Rows from block 4, named by matrix and row number. Rows with one number belong to one channel. Each number is 128 + 24 x the weight over its row's rms, rounded and kept within 0 to 255. All counts start at 0. Numbers have three digits each. After the name is the row's rms in percent of the matrix's.
# convs1: grouped (8 groups) 3x3 conv (model.blocks.4.convs.1.weight, 224x28x3x3), inputs within the group 20-27, a 3x3 kernel for each
# convs2: expand pointwise conv (model.blocks.4.convs.2.weight, 448x224x1x1, transposed), outputs 180-269
convs1.89 097:133143127129133140140134141113116149120134173121138134139117142146118144153155163132150167124137149143145151114140169109130164136141151151144161119140139132137148176135155136148126162134148153145149121140134132139154
convs1.90 117:132148143130123112123088085127135109118155112103143142128137120129126135129129116116112109124160089118157107122118100120164106105148125090131100097138127083115121110130096126158120084128119096132108103143126069103110
convs1.91 127:137136134125117137091092063098099086111130134136119146156130143140128109160137136084099106107112144113135155085092103093116136111131164084152158080126127081134122126161172101137150116141144097155170088134142084123132
convs1.92 132:143141117106104111074103090107118109112128119122118143146139158119131134141121138087089078112126116127138146086087088109123122118137156102135156124112152107149142145143157155125151135158154118141162132114161110138146
convs1.93 070:140097117137111143111094098130146137125130114132137130128128128142154132140143136151168147121113131117108127126153145107089106120111123109136127118085103102094087126147133107078121093092107117133127115086104093085089
convs1.94 058:074091086093108112130135130140138124136135126106095094141142126153157138142143124144142136100108089067076095149150147123113102093088099128137130095100106119128147130152134094092102126155176108140117101084086129142158
convs1.95 040:133106116126136114115122103106117109121105110130107120150124140123123144108113130127145127116097122134087108114136144128095113150088105133098124156112095146129082132126127152097094169119090150103114160119094149143088
convs1.96 134:148133135111128128167150153128114097118127113102149111118130106125120113119109112124110094144155099097126088140116098135145097086130080126130095110143107092088079148139100126158096071080069135138110113146106088083067
convs1.97 093:110130133127120101083083056136136122139134122121117141127133130134142137140137131120129112118135116102133117127128107129139131112125125113097113100130140120130116081094101092147165103142138108082110096136151121124125
convs1.98 095:066078067136134128129130127138137144139135140102119090136123122144130135131119123170178156117135100115115089157168166122124109117128100113134147110122106119159148096149148099118096121176156081122128099130104115171169
convs1.99 100:072083079149144134121135137120137146125135135111126115131122121138125142115111115152170151101123103119133112138165166110120104117134122098124137093133128125162164103134139105146112144174168093118125108136116140189187
convs1.100 131:133136126112094118088106101099131138118135131130120136164140149140136114159120115085097115119120144121139174081097122104128133111135164092131154082131129085158147129135162099143152109164171107139157093136135081152149
convs1.101 121:148146139124130125160150143132112094120129118096137118118129119126121124117118112117103088132153105101120090129103084123146117089128097104134120104138122093101096120144111124145113066085075113143128111138121089087080
convs1.102 096:083105093121120118088108106125156161124127117137138128143134130134141142142128119142181154112132120141146160125166172120124126146160152082105127102120129113157154081109109107126141128165181068084104102117138107156169
convs1.103 112:138139120110100115093108104098112106114132128116125138148143162132140146143135142089080066116118104130143144088091084103127117118141144120138153123123143111142145160134159148134141145152159134140164128119155118131149
convs1.104 094:072081092112135134157149145127130136119127130107111096121115116138127130121113116152174147113134095095117109149180171104132118091103107121133144089135134130121184116143141093141117117138164100128131091134140119135182
convs1.105 127:137146155159124129103109071112120081108152124142136152139116117130134095142122120080104102106127140132137149095108092102140130125141155077159166086125134078150099105168171086115170118148118084158180082116153092145111
convs1.106 086:121141118109109109142170137134113100121135136109109125135131133138136120130130128104115115101142144089076084121106122104122144101079095097143153112108140108107110091162178100111148107094106085149158112105138110103118
convs1.107 127:164158143138123103125123094103092073105135111122129145132132127135150140135145132063088066114133100103126105082089075103133111106127127089139131088153137090105105101160138100160152084113103109155138089151147086092087
convs1.108 046:050101086077138108123150140137119117129118137096093114132120115128128129126117122133140152108086127092079093135120167115091136109072097098078160108104131095103137096110174106101125107125118084081138112110130111115122
convs1.109 073:175125101159124068140114093119124141124121131123124133130123145117103129117112136114126135107123114118110107120109137124089104123099101137102104128098123142083084112108096110107128122103107131110108131107118138093078
convs1.110 107:153152130123114113132136111109099087122143123115137133127134134140146140133139131087094068125148092103117098095096072109148110110123117112149121098156129107091092120167121094163130098104098127165129103145128099095089
convs1.111 099:066079077122114123149139142122106142128131138091112071128115119137115123127120122159171148123157117098099063149166164124152134087111065135150144092147108106143152140146144082148099109158141125135133094160104103159155
convs1.112 082:106101100097101101096110100132129142134112126155158148113111106111108112103103106147153143137166160132115112135125156130109144161158159093112095100111093079097083088114091101122097092091087141138137132152139116107094
convs1.113 074:159150155139150123159140142119118148140122152130134162142156154132152136160130138142122121154129146150156151134129139132129135137137147189151151155150112189136143187148140147142121182138139133137111136114155113137149
convs1.114 086:116126121107148134094098079126125128144134123114128113144123128119137151099087084103147128111120129155154158122135129139126136107123111082139134082157134076110055088142137085160121089113078118127133119129123148157152
convs1.115 083:138141168121147152150143158150115144136106137151146175110147172091149152133144149130135145159130152112118129145113149128110134156141163174153182135148144166137151175149163138147140170139150109137133136120147094121128
convs1.116 071:110117126105134138101109095123130130149142131134142123114113133093134158115093099113147133114139129142138140130135136144138142129139131094133145091152143087103051094138133084157132088095055125137144136142129131142135
convs1.117 091:125148159129139141154130181147129148131132138149153136114134163121149136159136150131135136155135154111142166152131157139130128158139131147145145129139131156136229152140138127137134154137218123131120137118159091134157
convs1.118 111:110113119116134147098141158163134147129134114166123116084121123102146147071149171133145151098114122086120101156137155135131126164126124136134140121127173091163179139123137122120163097160169109144142100114114086114096
convs1.119 092:103101112119130137126150167168138146127134130144123106087107117120139148107155177142163171103114122093119120166143167138133129155121119133117128134136152140173198139114117137137141145169182113144156098106117089109108
convs1.120 098:159154171113136143172136147138129138141138147144156172134150167101135137150134141108116137156133139123130143146132135147134133150153151181162180121140134180134150189151169122137134191132145108115118136126142112127132
convs1.121 046:085097102100088094088099133147142141147151145158148130093109119107105099091119133133124121103109116089139115161148156168159152178156149110104090095075119101112139097099081090090120101110136109127113116118123091126130
convs1.122 084:135137137140136135150139141140117166116108154143150178126138151139141150144136156159138140144114146118117119138120169116118142154149163184146153176150139174143145177137142175146130177142141135141131120103148097117127
convs1.123 101:128100118092090094117098103102100124091090114087096122141114103116122101127105076114108099127129137149117136099108122100091120088103117095096099096124096113117097075088099074106100108117108135112105141131142162125146
convs1.124 044:115085123138100125169109120152142124129149138112131129125074103155070114166103087137108112136128106121146158137138126134128133112123118091082126151095120161096110108094132150096134164112126133115124130132108110125142
convs1.125 092:125107115110095091116093080104104117102096111090101122144120112132120113138104081115108102122128126146121128107102119107093114100101111093098103084118095113100087091092107085107097115099094138118117136127133154130128
convs1.126 109:097109111131167108105138096132150127138137143135133129087097098102175112101139096139146110110125101107085080124148121135136135119129121100106093139174099127117079105116107149169103130113088127155122120122109130108099
convs2.89 085:143102120136095123165099163105133152110120130146112130167096109086142101126116100139128123159099101092092137113153110082126132135096129097088138097121115153099144076110142078157099111082077115104103108145116152126136117118108163121086116147099091123104094107097095114120
convs2.90 133:127136118164120112129138123135121114114128134098151102141137133190144128129079088103157120079132141140134113117123186134121108114150125132140108137119128133131114147125146148123137108130171104173142136131134088136096140191136143125155134109134153171142132147112138133167
convs2.91 103:133110165132130105154123146103145151093123135152162153162103105133134091165179151155143165118123115096109129164120141115136111159117114068100147087170165171119110087112143109128105086126094167106104107168153150104161104135167149158122098146168085134105100142155109117131
convs2.92 123:119096148158111108172109170089172181087108154157141147153084094133129091144124115158152151121116112100106149103175142101183115138117112107114151093143149167100107086100175117155095114106113152134097096140162147123150093123131167156126095168132116135116092156119099116162
convs2.93 053:138133137115143120103148146141162115140127121136152121142137107119101155135138143131114120075169153166170113149119124142153115124160128099138098126151107141172133127148096191192122096122123140099147141107136129101157130082130138146129121109157111105131133132127130149112
convs2.94 051:142105122131150115146155140110144126091113138099144110114128121122142160114131117079129111119088094120176103098169155110140138122168127081118127130123117099149151110139129151132141064118133093051143127111138105127110102108143139122142118122148147127134124141096121127120
convs2.95 042:116123155102130121112162112111131123122105109152136100106105118099113134139139154176105105112088111145159143125130103129171114097150138070105088126126120136158162098124123143140111141124136150083137144091141123059133106108131109144138110126140121101142112145123124115106
convs2.96 135:149133109155137130111115122137139108128148123063142061126128149140175157114092096083144106121110125119142106109099155129106126095145171150118064147120112129112165152125130121152132142130115107147118127119101087091089168161129143098157138115123113156135124119104140130151
convs2.97 101:139150118142120132114153093153104096128135126107138118152144138187136142129128117110157142112145163150137129139111167142107110119138121119173114162112145134148130167121116169120165110124191107138142146125131102182112132193147105132130149130147191141145146140147146135131
convs2.98 117:145106118144136116121120089114151126113119149108128117102134113140144135114093098093145128121092107130137117073146165103114109125133103097112111121087123081129147121137138126123094090116134082110139116088115104133087104136107152113138089150091145122121087124074124111111
convs2.99 100:148113112134126114132104097119150135102129142117109114102140108132135141112090090107131113152083103127134116075155140086107128138132112092115109134083119086122150129134119132117095097108137088120129116108108113135095115129092142110125096130081138124114102119063115113112
convs2.100 115:115102158132101113163110143099126150082115155151167193148104097117136095151157141148155164128104110114111159156149140092140118181121109067093155115151166146097112109104142122119100083098097138108119098171166143134148104120156153183105100149156128125113107151142105123118
convs2.101 115:145148131136136133108138142152129107137140122050148086125137152163189142130112094075150131121133131134128102101074163141097124086152147153133096141133126131128156152117132119138159138141129118141116133139131089095083171184142132111121149127145132167130149127133134128145
convs2.102 086:132105134136112108126101106111162120102114155127143147102120105132135144108096093112151143125095110143139125098153150079135129169133100102123116142102146109131123128124109142122083081106150100122133097114138102147089101109102156149151103145111177133125103154099112118121
convs2.103 100:122102143170097114178103169099164167090114145158142146156096103119130094143117113159154142133115110095110149102178141115184110133112114108103162096130137156092118083103184116159111102104111150124082103137164152128149092119127170146109109169128108134116111151108106113166
convs2.104 079:153118093145138116147116100125135125101117138116114098103142122123152149108086092087135110143079100116143094055157148102099128116152127113110120131091097094121161118135118129130102101119120080105131115089114113124103109135115151081112120130092142128118110102081118120113
convs2.105 139:112115171108128115119143152097138137115113135145165156143103108142134098161180159153150185112121110111119131168117150108139113154123111116131135103177178157138100095115139120126117096117104161106125100165156147123144114152183141167114119143183111128091110156181111119117
convs2.106 056:136126157113131127088154106122136140111125114086158087107122130148152120146147113098148159132114120139140093097071183115105132076146129138151115140161144140147141119113141160110126086124130147110130127080111110083090135177177109133135130133160084108102109130151134123094
convs2.107 135:118136150119118123087175128134121101138121113084167107130131117181164128142144126103144155095148147154137117119083187136113113105161104121153112143153146137169114134127122159115139101126153129105133135139136086115095140194185120141134139122169155146127140154168132133109
convs2.108 052:137129136128138127163093129120184150105106125110153112094123125112141149138108119130124091132085136112147102096147147114156143127138161097123135125161100124122137112137142141154112106110133144088134118097128141087122138104144179111129109120154108115114104113104131121106
convs2.109 091:150148116115150142100153147163123099145135112152108101155156147119119147102088129157098086092169165164153118131155111156173126099159146105138101160097083161164153148152112163136147121155155130088147149126128104086147131115116106107153140095104142119167140145062157143105
convs2.110 102:106129150129116124090184119129131090120109121072154093121124118177166117135134114082134149100137132150136121104075180129091113101161100125159093132140137137169115129115124137111147096123154117088130120135131072111081143197171122139123144126152154149133141146148127126109
convs2.111 074:163111122132170112109130109131132110105138121100096088085140128128155140116098112080130124157088103117137080074158152092073115126149132108107084126111112078139176112130113118118093094119106094085137121095110139104078109170134148101105114137094109128127104107097124116121
convs2.112 109:133138128120155129095176152151115113133126095145114116156158129131131171112125151154085087114182179180170112152150123143151133134169127127150124178112093163172133166150123187127159098154170141103162156143135124113143131126132104121155141102118152130165146150108157151107
convs2.113 105:144103111137112134168099153107133160117121137140106124156093117097129106121113114138134115136080083092090127107150113086124134120099136104085122086118121154110127084091147089175092103096083117106106124123103153109144114108097159113100111153103099118115087100093095112135
convs2.114 089:159139135109159133074163121156125098129140099083141091110149161145163129143131122083142140124140145129134092116068166144079113086136158103146093151145137130163150119130126134130134095136143127075126128106101092069096145180167113109135129126149114132121119112145141137097
convs2.115 087:150091132128117115164093151100130146104125142139116141149107109093125092131125128134135128131094087096092125135120116099095115142100127084078112079126126156108131068103130087172084098111071128102105111148115155114142106117120149132096103148116082116112086111108096108122
convs2.116 072:141140138123150123072186123142116085122135091080131086127135127139150130140141128095129141095154155147144107102067151152083115081142135122155110156147136136166143137127116163127141098130161129081131137103115082098098131184171105122137138123142139128133136140140143140096
convs2.117 121:123102120119097118187084141100102145120114145147130158152108103097135124113124123136144139118097086107110149143127117089113113164115105091082131112105135143107122100099118101125074113092087111099121115155129143137147068095110136147085102145114148116122086118114079111112
convs2.118 107:118107152127115117145110139104115126103120157152148194147106109129140102139145145139166171107118111111107157160141147102131103181120102062099133105139165139107109108103117127113102099104108132103121100173159147146146097134151152192104103137153140121093096164146117114118
convs2.119 106:122105145142101116166097145098116149111119151157148185149104098130132113130125126145157157102101110120118158150153138108150115185126091072094147114120157141106122121105122135111090097100122126120124105158161137157151100119128130173115089144135154124112095153127110120123
convs2.120 090:149108126120110121154100151104132138115132136138108135149106109095114093128125130144132126137066078091091132123135111086114125130105136074079122081127121143116128057102127088165096093108071136094105114138111151106141102109120155128089116153119095111105089100111106100120
convs2.121 053:113130149126106116122170150135143128107124154141143165132118109140126188113143133148102099103146141195176148138167131135186127174157101129143116173106119129160106180124127178126122095132176144104158134142149118155125119111105133148155137115117164121146142156091130137117
convs2.122 093:144101125143105135158096164097133147114127141145112129157093121113126086123119122146134125121089101086086132126143126084118120141104132095088113071110132163095124057098144077173104104107075127113097107140117154107140117119107161126103113148094095112112084123097099108140
convs2.123 112:141147116111169146111146144159136110148147101156102132154172133100093140103116146149071075094156177143140121155154092144155119147144143105141115166102086155139150147165111171135169095164146147089156157153126123082157140090098105099152152088108129112164153134087171160116
convs2.124 052:131121126109129110110164086116133157121121128162123105133118139130146118128141124156125104128055116114134127096132149098148135106130162099094129100142123129137135104107143120134078129118127166097121136073115126089138127145141117117127085151151129118105062139142128139125
convs2.125 097:152153119117160144102155142158142106142141098159106128147179144101101130111122144153061075085163180132137126154159096160171118138146146100142120163104088151139149149167121167135157097169148151086151160157124118091158136103106089094156152094109127117156150130090163151120
convs2.126 114:132123121151130115121139137124127106120125146085142069135136127166164136119084085096151113103134146146149123106125164130124110104155127144134103144113115147127127164133151127141133121134157115149128137135124077114078136191129155110159139114123137161145129145090136133160